{
  "vocab_size": 28,
  "encoder_norm": "layernorm",
  "encoder_activation": "silu",
  "encoder_parallel_block": false,
  "encoder_inner_norm": false,
  "encoder_layers": 8,
  "encoder_width": 192,
  "text_encoder_width": 128,
  "text_encoder_qk_norm": false,
  "init": "lecun_normal",
  "muon_scale": "match_rms_adamw",
  "batch_size": 256,
  "final_lr_fraction": 0.01
}
Rows from block 3 of the image encoder of a small contrastive image-text model, named by matrix and row number. Rows with one number belong to one neuron. Each number is 50 + 10 x the weight over its row's rms, rounded and kept within 0 to 99. All counts start at 0.
After each neuron's rows are labels from the 100 images, of 14848, where the neuron reaches its highest value: "responds to" is what is common among them; "peak on" is the class under the peak. Only what is clearly more common there than usual is listed. The data: rendered made-up planets.
# fc1: MLP up (encoder.blocks.3.mlp.fc1.weight, 768x192), inputs 0-191
# fc2: MLP down (encoder.blocks.3.mlp.fc2.weight, 192x768, transposed), outputs 0-191

fc1.496:50 50 50 72 50 50 50 50 50 50 50 41 50 50 26 50 50 50 33 18 50 38 50 50 50 50 50 50 62 32 50 50 50 50 42 50 50 50 50 66 50 50 50 76 50 50 50 50 65 50 91 50 22 50 50 50 50 50 50 50 50 50 50 50 50 50 50 50 50 67 63 50 50 70 50 50 50 50 50 50 50 50 50 50 50 50 31 50 50 32 46 50 50 50 50 63 40 61 50 50 34 50 50 50 50 59 50 50 50 50 50 50 30 11 50 50 37 50 50 42 65 50 50 75 50 50 50 50 58 50 50 50 50 50 50 50 50 50 50 50 18 50 50 28 68 50 50 29 50 36 50 50 71 77 50 27 50 50 31 50 50 71 50 50 50 80 50 50 50 50 50 50 38 78 50 50 50 50 50 50 39 50 50 50 50 50 50 50 50 50 36 50
fc2.496:50 50 50 50 69 50 50 50 36 50 50 50 50 42 50 50 75 50 50 50 50 50 73 38 50 50 50 50 60 50 50 50 33 50 50 69 50 24 50 50 73 50 50 50 64 27 50 50 34 69 50 50 67 50 42 50 50 50 63 50 35 42 50 50 50 72 59 61 50 27 50 50 50 50 50 50 50 68 50 39 35 50 84 61 21 60 50 50 50 50 50 50 50 50 50 50 50 39 50 27 40 50 64 39 41 50 50 50 50 39 50 62 50 50 38 50 50 62 50 50 50 50 50 50 50 50 31 50 50 66 50 50 50 67 50 50 50 28 50 42 41 50 50 50 58 50 50 50 65 50 50 59 62 50 50 74 50 50 67 34 50 22 50 57 50 50 50 37 37 59 50 50 50 50 50 59 79 73 26 50 50 30 29 50 50 50 50 50 50 50 45 60
responds to: ocean world
peak on: planet

fc1.578:30 50 50 56 50 50 50 50 50 50 50 50 50 30 56 43 60 50 50 50 63 36 50 50 50 50 50 62 50 50 50 50 78 50 50 50 38 50 50 37 50 50 50 50 50 50 50 77 50 62 59 50 34 50 50 86 50 50 50 77 50 50 50 50 50 61 40 50 50 75 54 50 65 39 39 50 50 50 50 50 50 39 50 50 50 50 50 65 50 50 50 30 50 50 50 38 50 50 50 46 50 41 50 50 50 50 33 72 50 50 66 50 41 50 32 50 24 50 50 50 60 73 50 50 50 50 50 27 43 36 50 38 39 50 50 50 41 50 50 50 50 50 32 50 50 19 33 50 63 50 77 50 50 50 50 50 50 50 62 50 39 87 57 37 42 50 60 50 50 50 60 36 50 39 50 50 50 40 50 29 50 50 50 77 28 38 50 50 34 59 50 50
fc2.578:50 50 50 33 50 50 50 50 50 50 39 54 50 79 23 50 50 50 34 50 50 50 71 31 50 50 50 29 50 61 50 67 60 34 50 17 50 50 50 50 50 50 50 50 50 40 50 30 50 20 50 50 50 50 50 33 50 35 50 36 78 50 58 63 50 50 50 67 50 50 50 50 50 50 56 50 58 24 33 50 50 68 50 50 50 50 50 40 50 61 50 50 34 50 50 50 50 50 50 60 50 50 50 30 50 50 50 33 50 50 50 50 50 50 70 50 50 50 50 65 50 40 50 50 50 50 79 57 50 75 50 50 50 50 50 50 50 50 46 50 50 27 50 50 50 50 50 50 50 50 43 72 50 21 63 50 50 50 50 50 50 50 50 32 73 43 25 50 73 42 39 50 50 50 63 50 35 50 50 73 50 50 50 50 50 50 43 37 39 50 50 50
responds to: banded gas giant
peak on: planet

fc1.740:24 59 50 50 50 50 61 50 50 34 50 50 38 50 50 50 38 50 50 50 50 50 50 50 50 36 50 50 85 50 50 50 50 50 50 50 66 50 50 50 50 50 50 50 81 69 50 57 50 50 50 50 50 39 50 58 39 50 50 50 50 50 50 50 50 31 50 22 50 50 13 50 30 50 50 50 50 77 50 50 45 45 50 50 50 28 50 50 50 50 74 50 50 50 50 65 50 50 66 50 50 50 50 60 50 71 50 65 50 50 50 50 50 50 40 23 50 50 50 50 50 28 50 50 50 50 40 50 50 60 50 50 25 26 39 50 50 50 50 50 50 50 50 66 68 50 50 50 33 50 22 35 50 50 50 50 50 50 60 50 41 37 50 50 50 62 50 50 50 50 50 50 50 50 50 50 50 72 71 50 19 50 50 73 50 30 43 50 50 66 50 50
fc2.740:50 50 50 69 50 50 50 77 73 50 60 50 50 76 50 50 50 61 50 50 67 50 50 50 61 50 50 50 38 50 50 50 50 50 50 50 39 33 72 50 61 14 39 50 50 50 50 50 50 50 50 50 50 66 50 50 50 50 50 50 50 50 50 50 50 73 50 50 50 50 23 50 50 50 50 50 50 50 50 50 76 50 50 50 67 50 50 50 50 50 50 82 50 50 50 18 50 50 50 50 50 50 50 27 29 50 50 37 50 50 25 50 50 68 65 50 50 50 50 50 67 69 76 50 36 50 50 50 22 30 50 50 50 63 50 50 50 77 29 33 50 50 50 50 50 50 50 50 50 50 30 63 61 50 41 66 50 50 50 39 68 50 50 50 50 50 39 64 50 50 50 50 50 50 50 50 50 33 50 50 60 50 50 50 50 50 50 58 50 67 50 50
responds to: cracked ice world
peak on: planet

fc1.46:50 50 50 21 50 50 50 63 36 36 50 50 50 40 50 31 50 64 50 35 50 50 50 38 50 50 50 50 64 50 50 50 50 50 50 50 50 50 50 50 36 50 26 50 62 50 50 62 50 50 38 50 50 44 66 79 68 50 50 50 50 50 39 50 50 50 39 50 73 50 50 32 50 50 50 50 50 67 50 50 65 50 34 26 50 50 50 50 50 50 50 50 50 40 50 50 13 50 50 50 50 50 62 36 50 50 50 50 50 50 50 41 66 50 50 18 37 65 50 50 50 50 66 36 50 50 50 50 50 60 50 50 39 50 59 50 74 50 50 31 50 50 38 41 50 50 70 30 50 39 67 50 50 65 63 50 50 50 50 50 50 81 50 32 18 35 50 50 72 32 50 50 50 50 50 50 50 50 58 50 50 50 50 40 50 50 65 24 50 50 50 50
fc2.46:50 50 36 50 50 50 50 50 60 50 50 50 50 50 63 50 50 70 50 62 50 50 50 50 30 71 50 50 50 50 50 50 61 42 50 50 50 50 50 41 31 77 73 66 50 50 50 77 35 50 50 50 50 50 50 50 50 50 50 77 40 50 50 50 26 50 50 50 50 50 50 50 50 50 50 50 21 34 50 35 50 50 65 50 50 50 50 50 50 50 50 80 50 50 66 32 50 50 35 38 50 50 50 50 50 50 62 50 50 67 63 50 50 50 76 72 27 50 50 26 50 37 50 50 50 50 50 50 26 50 50 50 60 50 50 50 50 50 50 50 50 50 50 50 63 50 50 50 50 67 50 50 50 50 64 50 50 50 50 50 50 50 50 50 50 50 34 64 18 58 50 35 50 50 50 50 33 50 50 62 37 50 24 50 50 68 50 79 68 50 76 50
responds to: desert world
peak on: planet

fc1.759:50 50 41 50 50 55 42 50 23 50 50 60 50 50 50 50 50 62 62 50 50 50 50 62 50 50 67 41 50 50 33 50 40 50 50 24 57 63 50 67 50 41 23 50 50 50 50 50 39 57 50 62 50 50 50 50 61 68 50 48 50 50 50 50 80 29 50 50 79 29 50 50 50 35 50 50 50 71 65 50 50 44 50 50 56 38 62 50 50 50 38 59 50 50 50 45 23 50 41 50 50 50 60 50 50 44 50 50 72 36 50 50 82 29 50 69 50 50 50 50 33 50 69 53 50 50 57 39 50 50 59 50 50 68 31 59 43 50 50 66 50 73 62 50 44 16 40 50 29 40 50 50 50 50 50 50 50 50 50 50 70 68 50 74 50 50 50 44 50 50 35 50 50 50 50 41 50 50 50 50 50 50 50 50 50 50 37 50 35 55 50 50
fc2.759:50 50 50 50 50 50 65 63 50 50 50 50 69 50 38 50 60 70 50 50 32 50 69 50 61 50 38 63 45 50 70 59 50 33 30 44 30 50 32 50 50 50 58 50 50 50 50 43 74 50 59 50 50 50 50 50 50 60 36 30 50 45 50 37 28 50 50 67 50 70 50 50 55 50 50 67 50 26 50 50 50 50 50 26 50 50 50 64 50 50 50 50 50 50 69 63 50 50 50 50 50 50 50 50 50 80 50 50 33 42 59 50 26 50 50 50 50 31 50 56 63 50 50 50 37 50 50 64 50 54 50 50 62 30 50 68 77 40 50 50 62 50 39 50 67 50 50 50 50 50 43 50 58 67 50 50 50 50 50 50 26 50 41 39 73 50 50 50 62 50 69 50 50 50 50 50 50 50 50 43 15 50 50 63 34 50 50 33 68 50 50 50
responds to: ocean world
peak on: planet

fc1.590:36 50 29 50 50 50 68 50 50 50 50 50 50 41 72 50 50 50 50 50 50 50 39 50 50 50 61 50 60 50 26 50 50 18 71 50 50 50 36 50 50 67 50 31 50 50 19 50 67 50 38 50 38 50 50 50 50 50 50 50 50 50 50 29 50 50 50 50 50 50 50 68 50 50 50 50 50 50 72 50 50 40 66 50 50 50 40 50 67 50 50 64 50 50 50 50 50 58 50 63 50 50 50 50 50 50 50 70 50 50 34 50 50 50 50 24 50 50 45 66 37 50 62 21 50 58 50 50 50 30 50 50 32 50 50 50 27 50 50 75 50 50 50 76 69 50 55 50 50 50 38 50 56 36 50 50 50 32 71 50 50 50 50 50 50 56 50 50 42 50 50 50 50 50 50 68 21 59 62 50 50 63 27 74 50 50 50 63 50 50 28 62
fc2.590:50 73 50 58 37 50 50 50 50 50 50 50 50 50 50 42 50 50 50 50 50 23 50 50 50 18 68 70 67 50 50 50 50 50 50 50 50 50 33 50 41 50 39 70 50 71 50 71 50 63 50 50 50 70 28 57 43 17 50 73 50 36 50 50 50 50 62 50 50 44 29 50 38 33 50 62 50 50 50 35 50 50 50 50 64 50 78 55 50 50 59 50 50 50 50 42 50 50 50 50 50 50 50 50 50 50 36 50 71 50 50 50 50 50 50 65 28 50 50 38 50 18 50 50 33 50 50 50 42 60 50 50 50 60 50 50 50 50 31 61 37 50 50 28 61 50 50 50 50 40 50 50 50 50 50 44 50 50 50 50 50 46 50 50 72 26 50 69 50 50 67 50 68 50 50 64 50 71 50 50 50 50 62 50 50 50 50 60 50 60 78 50
responds to: cracked ice world
peak on: planet

fc1.147:33 43 50 50 50 20 50 50 22 38 50 50 50 50 50 50 50 31 50 50 50 50 50 34 50 50 50 37 73 50 36 50 50 32 50 50 50 70 50 25 42 50 50 38 50 50 50 50 50 50 50 50 50 50 41 62 50 50 36 50 50 73 50 50 78 50 50 50 50 50 50 50 50 50 50 23 50 50 50 50 50 75 50 50 50 65 61 50 39 41 50 59 50 50 63 50 39 70 66 50 50 50 50 45 50 50 40 73 42 50 50 50 50 50 50 50 50 50 50 76 50 50 81 50 50 50 50 50 70 41 50 50 50 50 50 50 62 39 70 69 50 50 50 50 50 28 70 50 37 50 50 50 50 50 40 38 50 43 50 50 50 39 50 50 50 21 50 56 50 50 35 37 50 50 50 50 50 70 50 30 27 39 70 50 50 69 50 50 50 72 50 50
fc2.147:38 79 40 50 50 50 58 50 30 50 40 28 50 50 50 50 29 68 50 50 67 50 50 68 32 50 50 50 50 34 68 32 50 50 81 50 50 50 41 50 50 50 50 50 50 50 50 35 50 50 50 50 50 50 41 50 28 64 50 50 62 40 65 62 50 50 50 50 50 50 50 50 32 50 50 41 50 65 65 50 50 25 50 50 50 50 57 50 50 50 50 50 50 50 50 50 50 50 23 50 50 50 50 50 69 25 50 77 50 50 50 50 58 50 71 33 44 59 50 50 35 50 50 58 50 36 50 40 50 56 50 50 50 50 32 22 50 50 27 68 50 50 72 50 35 72 50 50 57 69 50 50 50 33 50 66 36 50 50 34 50 50 50 50 50 50 50 50 38 50 50 66 22 50 50 50 50 50 50 50 65 50 50 50 50 50 50 50 50 50 50 62
responds to: cracked ice world
peak on: planet

fc1.471:50 50 50 50 50 65 71 50 50 50 50 50 50 50 34 50 73 39 50 50 80 44 50 57 50 50 37 50 50 50 57 38 75 50 50 50 50 50 50 50 50 50 50 37 40 39 50 44 52 63 50 50 50 50 60 50 34 50 69 50 50 50 50 50 46 50 50 39 18 65 50 50 66 68 50 50 75 32 50 50 50 50 50 50 50 50 50 50 50 50 81 37 50 63 50 60 64 50 50 50 43 50 50 60 50 42 26 45 29 50 50 50 42 50 50 50 67 50 50 50 61 37 50 35 29 73 50 50 50 63 50 50 69 54 50 30 78 50 61 50 37 50 50 64 50 50 50 50 62 50 50 27 50 39 50 50 50 50 50 50 50 20 33 50 50 50 50 50 26 29 80 50 50 50 42 36 50 50 50 50 50 50 50 50 50 50 50 50 40 34 50 50
fc2.471:50 66 24 60 50 14 50 50 50 61 64 36 50 50 50 50 69 57 50 32 50 50 60 50 33 36 50 53 28 50 50 50 40 63 37 50 33 50 50 50 50 50 50 50 50 50 44 50 50 50 50 50 50 35 74 68 50 50 50 50 34 46 50 50 58 44 69 64 50 30 40 50 50 50 50 50 50 50 67 50 50 50 36 29 50 50 50 40 32 50 50 50 59 50 59 59 71 50 50 32 50 50 59 50 36 50 50 65 50 50 62 50 50 50 50 50 37 50 50 50 50 50 56 50 60 17 50 61 50 50 50 50 50 50 50 61 43 50 50 50 34 50 65 28 39 50 40 36 64 64 50 50 79 50 62 50 50 50 61 50 50 50 35 50 65 50 77 33 50 73 30 63 60 41 50 50 50 50 50 50 71 50 50 50 50 40 50 57 32 50 50 50
responds to: ocean world
peak on: planet

fc1.226:50 30 50 50 50 69 50 50 50 50 31 50 50 50 50 40 50 24 50 50 50 50 43 53 50 60 64 50 50 50 32 61 63 50 55 50 63 50 64 57 50 50 38 50 50 40 50 50 66 50 28 50 29 41 50 50 50 50 50 50 50 50 50 50 31 61 50 39 50 50 40 72 50 50 43 26 50 50 50 50 35 66 50 66 50 50 56 70 50 50 50 50 50 50 26 70 50 50 50 50 31 50 50 91 32 40 50 50 50 50 50 50 50 50 50 50 50 50 50 50 58 50 50 65 59 50 52 50 50 50 50 35 50 21 50 41 65 50 50 50 50 59 50 50 50 50 50 50 50 50 50 36 50 50 76 50 50 50 60 50 30 43 67 50 50 60 50 50 28 50 70 21 24 50 50 50 31 50 50 50 50 73 76 50 50 50 50 30 50 50 50 50
fc2.226:50 50 50 50 50 50 50 50 59 50 59 50 72 50 50 44 50 50 31 50 50 50 42 27 56 65 50 50 73 36 50 50 50 31 50 50 50 50 50 50 50 79 50 72 65 50 50 50 50 70 50 50 36 42 31 50 50 50 50 50 50 31 50 50 50 50 50 50 50 35 50 24 50 50 50 65 42 67 50 50 43 68 50 50 50 29 32 50 50 50 50 50 50 50 50 50 50 50 50 50 30 36 50 29 50 50 60 68 50 61 30 69 50 50 66 50 41 39 50 50 68 50 50 35 50 63 50 50 50 50 36 50 50 50 50 24 62 50 50 50 50 50 56 50 66 50 36 43 68 69 39 50 61 50 50 63 63 50 50 50 50 50 50 43 74 50 29 50 65 29 50 40 37 26 50 28 50 50 50 50 78 33 50 50 50 50 50 56 50 43 50 50
responds to: desert world
peak on: planet

fc1.34:50 50 50 56 50 50 50 61 34 50 50 50 50 50 36 50 57 74 50 58 50 41 34 50 50 27 73 50 27 50 50 77 36 50 50 50 50 50 50 62 50 50 50 62 50 50 50 50 50 50 62 50 40 50 50 50 50 50 70 50 50 50 50 50 71 38 50 50 50 50 61 63 50 61 25 50 61 50 50 50 58 32 50 50 50 50 50 50 50 50 50 62 50 50 50 50 50 50 24 50 50 50 63 72 59 50 50 50 50 50 21 75 69 37 35 50 50 39 50 12 71 50 50 50 50 27 50 50 50 50 50 50 50 56 50 50 50 50 50 65 50 66 50 50 50 50 50 32 50 50 50 26 29 50 50 50 50 30 50 50 60 50 50 50 50 81 30 50 50 38 50 50 50 50 50 50 50 23 50 50 50 50 32 50 50 50 50 50 29 50 50 70
fc2.34:50 50 50 50 50 50 50 50 50 66 50 50 71 50 50 50 50 50 50 29 50 50 50 50 31 75 35 50 50 50 50 36 50 37 50 50 50 50 50 33 50 50 50 50 50 50 50 50 74 50 50 50 50 50 50 50 50 50 25 50 50 50 50 50 50 36 50 63 50 50 50 50 50 50 70 50 50 50 50 50 50 63 33 50 50 50 50 50 50 32 50 50 50 50 50 50 50 66 50 75 74 50 50 50 50 50 50 50 50 28 68 50 50 50 50 50 50 50 33 50 50 61 50 50 50 50 65 50 35 70 89 73 50 23 50 74 50 50 50 50 64 50 50 50 70 50 50 50 50 32 50 50 60 50 78 50 50 50 50 68 50 31 50 50 50 30 67 50 50 27 63 87 50 50 41 50 50 50 50 71 50 50 50 50 32 50 50 50 73 50 50 50
responds to: ocean world
peak on: planet

fc1.573:50 50 50 50 50 50 50 65 50 50 50 50 50 23 74 50 14 50 50 50 50 50 16 50 50 32 50 50 50 63 50 50 50 58 55 50 50 50 50 30 50 50 50 50 50 50 50 69 73 36 50 50 50 50 50 73 50 50 50 42 50 50 50 50 81 50 50 50 50 50 50 63 50 50 50 50 50 50 50 50 50 50 22 50 50 50 37 50 30 50 37 50 50 60 50 50 50 50 32 50 31 74 50 50 50 50 50 66 50 56 50 50 27 36 50 38 35 50 50 40 50 50 50 35 50 50 50 50 56 66 50 50 50 50 50 50 50 50 50 50 50 50 50 50 50 50 26 50 50 50 50 26 74 41 50 68 39 50 50 30 50 63 50 50 50 50 50 31 76 50 60 50 50 50 50 50 50 50 31 29 50 50 50 50 50 67 50 50 50 23 76 50
fc2.573:50 50 50 50 50 71 36 50 50 50 50 50 50 50 29 61 50 44 65 50 70 38 50 50 50 50 38 50 50 31 64 50 50 33 50 50 50 34 50 50 75 74 50 50 56 50 44 50 41 50 50 35 63 50 50 50 50 50 50 65 50 50 40 50 34 74 50 50 34 30 56 50 50 50 50 50 50 50 50 27 58 50 67 72 50 64 50 50 50 50 50 50 50 61 50 50 40 28 50 35 57 50 42 50 50 50 50 60 50 50 50 66 50 31 50 50 50 77 50 74 50 57 50 60 50 19 66 50 50 28 50 50 76 50 50 50 50 50 50 50 24 50 34 70 50 50 50 50 50 58 50 50 39 50 50 50 66 50 50 50 64 50 68 50 50 50 50 50 37 50 50 50 71 50 39 50 50 50 50 71 50 50 60 55 36 20 50 50 50 34 33 50
responds to: ocean world
peak on: planet

fc1.124:33 44 50 63 46 32 65 42 28 34 50 50 50 29 74 68 41 50 50 50 50 50 50 43 37 61 66 48 60 35 26 50 40 50 50 41 50 50 43 50 50 69 38 50 50 50 50 50 50 50 50 44 50 66 50 50 35 50 50 50 50 63 50 37 64 66 50 50 50 50 50 50 54 40 42 50 63 29 50 50 50 50 50 50 70 50 75 50 50 50 50 58 69 50 50 50 40 50 50 50 33 50 50 50 50 50 31 50 50 50 36 50 50 58 33 50 78 20 50 50 50 32 50 50 40 50 28 50 57 50 50 50 50 50 17 50 50 50 50 50 50 50 54 50 50 50 64 50 68 50 33 11 50 50 50 70 50 58 50 50 50 50 50 50 50 50 50 50 50 50 50 50 67 37 50 50 44 80 50 50 36 50 36 50 50 50 50 50 27 50 50 50
fc2.124:50 50 45 50 50 50 50 50 50 50 50 56 50 50 50 50 69 31 50 50 50 39 50 50 50 50 50 75 50 45 64 50 64 55 50 61 29 50 50 37 50 50 33 67 50 50 50 50 37 50 32 50 50 50 50 50 50 37 50 50 60 50 61 50 50 50 50 37 50 50 23 50 50 50 32 50 68 50 50 50 50 58 64 32 72 62 50 50 50 41 42 59 31 50 50 50 50 50 50 50 50 50 50 39 50 50 58 50 50 68 50 50 50 35 76 50 33 37 44 23 50 50 44 39 40 50 60 50 50 60 58 50 64 50 73 31 68 71 24 50 43 50 69 67 50 71 50 30 26 50 50 50 61 50 50 50 50 30 50 50 50 38 64 50 50 32 50 37 50 50 50 66 29 66 50 50 50 50 50 50 57 50 68 50 50 50 70 50 50 73 63 62
responds to: cracked ice world
peak on: planet

fc1.737:50 50 50 50 69 50 50 50 58 50 56 50 34 20 50 74 58 50 50 50 50 50 34 50 50 50 50 34 50 50 50 50 62 60 66 50 50 50 50 39 50 50 50 36 50 50 50 50 50 50 50 50 50 50 76 85 50 50 50 62 50 50 50 50 50 37 50 50 25 77 34 50 50 50 50 50 25 50 50 50 50 50 50 50 50 50 50 50 34 50 50 19 50 63 50 50 50 50 50 32 50 50 50 67 29 50 50 50 50 50 50 50 50 50 50 50 50 50 50 72 50 50 31 50 67 50 67 50 50 50 50 34 56 50 50 50 50 50 74 50 70 43 50 69 50 45 50 50 68 50 50 21 50 27 34 50 50 50 65 54 50 50 50 50 50 20 50 58 29 35 61 50 70 50 50 38 50 50 50 50 50 50 65 50 27 36 50 50 50 50 61 50
fc2.737:50 50 50 50 42 50 32 50 31 50 50 50 50 65 33 39 69 70 50 37 62 34 80 50 50 42 50 56 50 16 50 67 27 50 50 66 50 50 66 50 50 50 64 50 50 50 39 50 50 72 50 50 50 50 50 33 50 40 38 63 50 27 50 50 50 50 67 35 50 69 50 64 50 50 50 50 65 50 50 50 65 27 60 50 35 50 42 50 50 50 64 50 50 33 50 50 37 65 21 50 50 61 50 50 50 50 50 50 50 69 35 50 40 50 50 50 24 50 50 50 74 50 50 36 36 50 50 37 50 50 50 50 50 50 50 50 50 50 50 50 50 60 30 50 50 50 50 50 39 72 50 50 50 50 50 28 35 50 74 50 50 50 37 50 50 50 50 50 50 50 50 50 50 50 50 62 50 50 50 61 59 33 42 50 50 50 34 68 50 50 33 50
responds to: banded gas giant
peak on: planet

fc1.547:43 75 50 50 50 50 41 50 50 50 50 50 60 50 54 50 50 55 46 28 31 64 50 50 65 50 55 65 65 56 50 50 70 50 50 47 50 50 37 31 50 41 50 48 64 66 30 50 50 62 50 41 41 50 30 39 67 63 23 50 50 66 50 50 50 57 50 50 40 50 50 50 65 68 50 50 71 50 62 50 50 50 67 50 56 50 50 55 53 50 50 50 50 26 50 50 50 50 50 41 37 32 37 50 50 69 34 66 50 50 50 35 50 32 38 36 50 50 59 50 50 50 50 67 61 36 68 50 57 50 80 38 50 50 45 50 38 38 59 56 50 50 50 50 59 42 33 79 50 60 50 50 41 50 31 36 56 50 65 50 50 76 28 50 50 50 50 60 50 50 40 40 40 50 50 50 50 32 41 57 73 56 43 57 50 37 40 50 50 50 50 50
fc2.547:30 50 37 67 50 50 50 63 50 50 50 50 63 50 50 70 67 50 50 38 70 50 64 50 36 50 50 50 31 64 50 57 50 50 64 50 50 50 34 50 50 50 50 50 50 50 50 50 50 75 62 50 63 50 50 61 50 50 50 49 76 50 50 50 35 50 50 50 71 50 50 50 50 50 50 50 60 28 50 33 50 50 36 31 50 50 35 50 50 78 50 50 50 50 50 50 50 37 50 50 50 33 57 50 50 50 50 50 70 50 50 79 50 50 68 50 26 43 50 50 50 83 28 43 50 50 50 50 50 50 50 74 37 25 50 50 50 50 50 50 60 50 50 50 50 50 50 50 50 61 50 50 62 50 50 60 50 50 50 50 50 71 63 50 36 50 50 50 50 21 50 65 50 50 50 50 38 50 41 50 70 50 50 78 41 28 23 50 50 50 50 50
responds to: banded gas giant; full
peak on: planet

fc1.711:50 75 13 50 70 50 50 50 50 50 50 50 50 50 61 50 50 27 50 68 62 50 50 50 50 73 72 50 50 50 50 50 50 50 50 50 50 50 50 50 56 40 50 50 50 50 75 50 50 50 50 21 28 50 50 68 80 50 50 50 29 50 68 50 50 50 87 50 50 50 50 50 69 50 50 65 50 50 50 50 50 29 50 34 50 50 50 50 50 28 35 50 50 44 60 50 50 50 50 50 50 65 50 50 50 50 50 50 50 50 50 50 72 50 50 50 50 50 50 62 50 38 50 50 24 50 50 50 50 26 61 50 50 50 50 50 33 67 50 50 50 50 50 50 50 50 50 50 50 50 38 50 70 50 50 50 50 64 39 50 50 50 33 50 50 50 50 50 50 50 50 43 20 50 67 50 34 50 50 29 50 50 32 42 50 35 50 50 50 71 50 50
fc2.711:50 50 50 78 30 50 66 50 50 19 50 50 50 71 50 50 29 50 50 50 50 50 50 50 21 35 50 50 50 50 50 50 50 50 50 73 50 50 50 50 50 50 50 50 50 50 50 50 50 50 50 79 50 67 50 24 50 65 50 50 42 50 20 50 50 50 50 50 50 50 50 50 50 50 50 23 50 50 25 50 50 50 50 50 50 50 50 24 22 50 50 50 50 50 50 50 50 50 50 50 50 50 50 50 25 64 50 50 50 73 50 50 50 50 50 31 50 26 50 50 58 50 50 50 50 50 50 50 50 50 50 50 50 50 50 50 25 29 50 50 28 50 04 50 71 50 50 50 30 50 50 50 50 50 50 50 50 50 50 50 68 50 70 50 50 50 50 50 50 50 50 50 50 50 50 50 75 50 50 50 50 31 50 50 50 50 50 50 50 50 50 50
responds to: ocean world
peak on: planet

fc1.282:31 50 26 41 40 42 63 50 50 50 67 50 35 50 42 50 59 50 62 29 50 50 41 50 50 50 62 50 34 34 50 50 50 50 50 50 63 50 50 50 78 50 50 50 26 50 26 26 57 61 50 50 50 50 64 50 50 50 50 50 50 67 50 30 50 50 50 50 50 50 50 50 50 50 50 50 50 50 50 50 50 50 50 27 50 58 44 73 50 36 50 50 50 90 32 50 50 31 50 50 50 50 36 50 50 62 50 81 50 50 50 50 50 46 38 50 50 50 50 50 50 60 56 72 50 48 50 50 50 50 50 59 63 50 50 50 50 50 50 50 50 50 50 50 26 77 50 50 63 50 50 59 26 50 64 70 50 50 50 50 50 50 38 50 32 50 50 78 50 39 50 50 50 50 50 50 66 50 25 50 50 50 34 69 50 50 65 50 50 50 50 70
fc2.282:66 50 73 50 50 50 50 61 50 50 29 31 50 50 50 50 50 63 35 65 83 50 50 50 50 50 50 50 50 50 50 66 59 35 50 50 60 67 50 70 23 50 80 50 50 50 76 50 50 50 50 64 50 41 50 32 50 41 28 50 50 50 41 50 50 50 50 72 50 50 50 50 50 50 50 50 50 50 50 50 50 50 32 72 50 50 50 73 50 50 50 50 50 50 50 34 50 64 50 50 50 50 50 50 65 50 61 50 27 59 50 50 50 50 50 40 50 50 50 41 50 50 50 50 50 50 50 63 50 50 50 50 31 55 50 50 50 50 50 39 50 50 50 45 56 58 73 50 50 32 50 34 32 50 50 50 50 20 50 50 50 30 50 50 80 50 55 29 50 50 50 50 50 50 50 50 50 50 50 67 23 50 83 50 50 60 50 50 62 50 50 50
responds to: ocean world
peak on: planet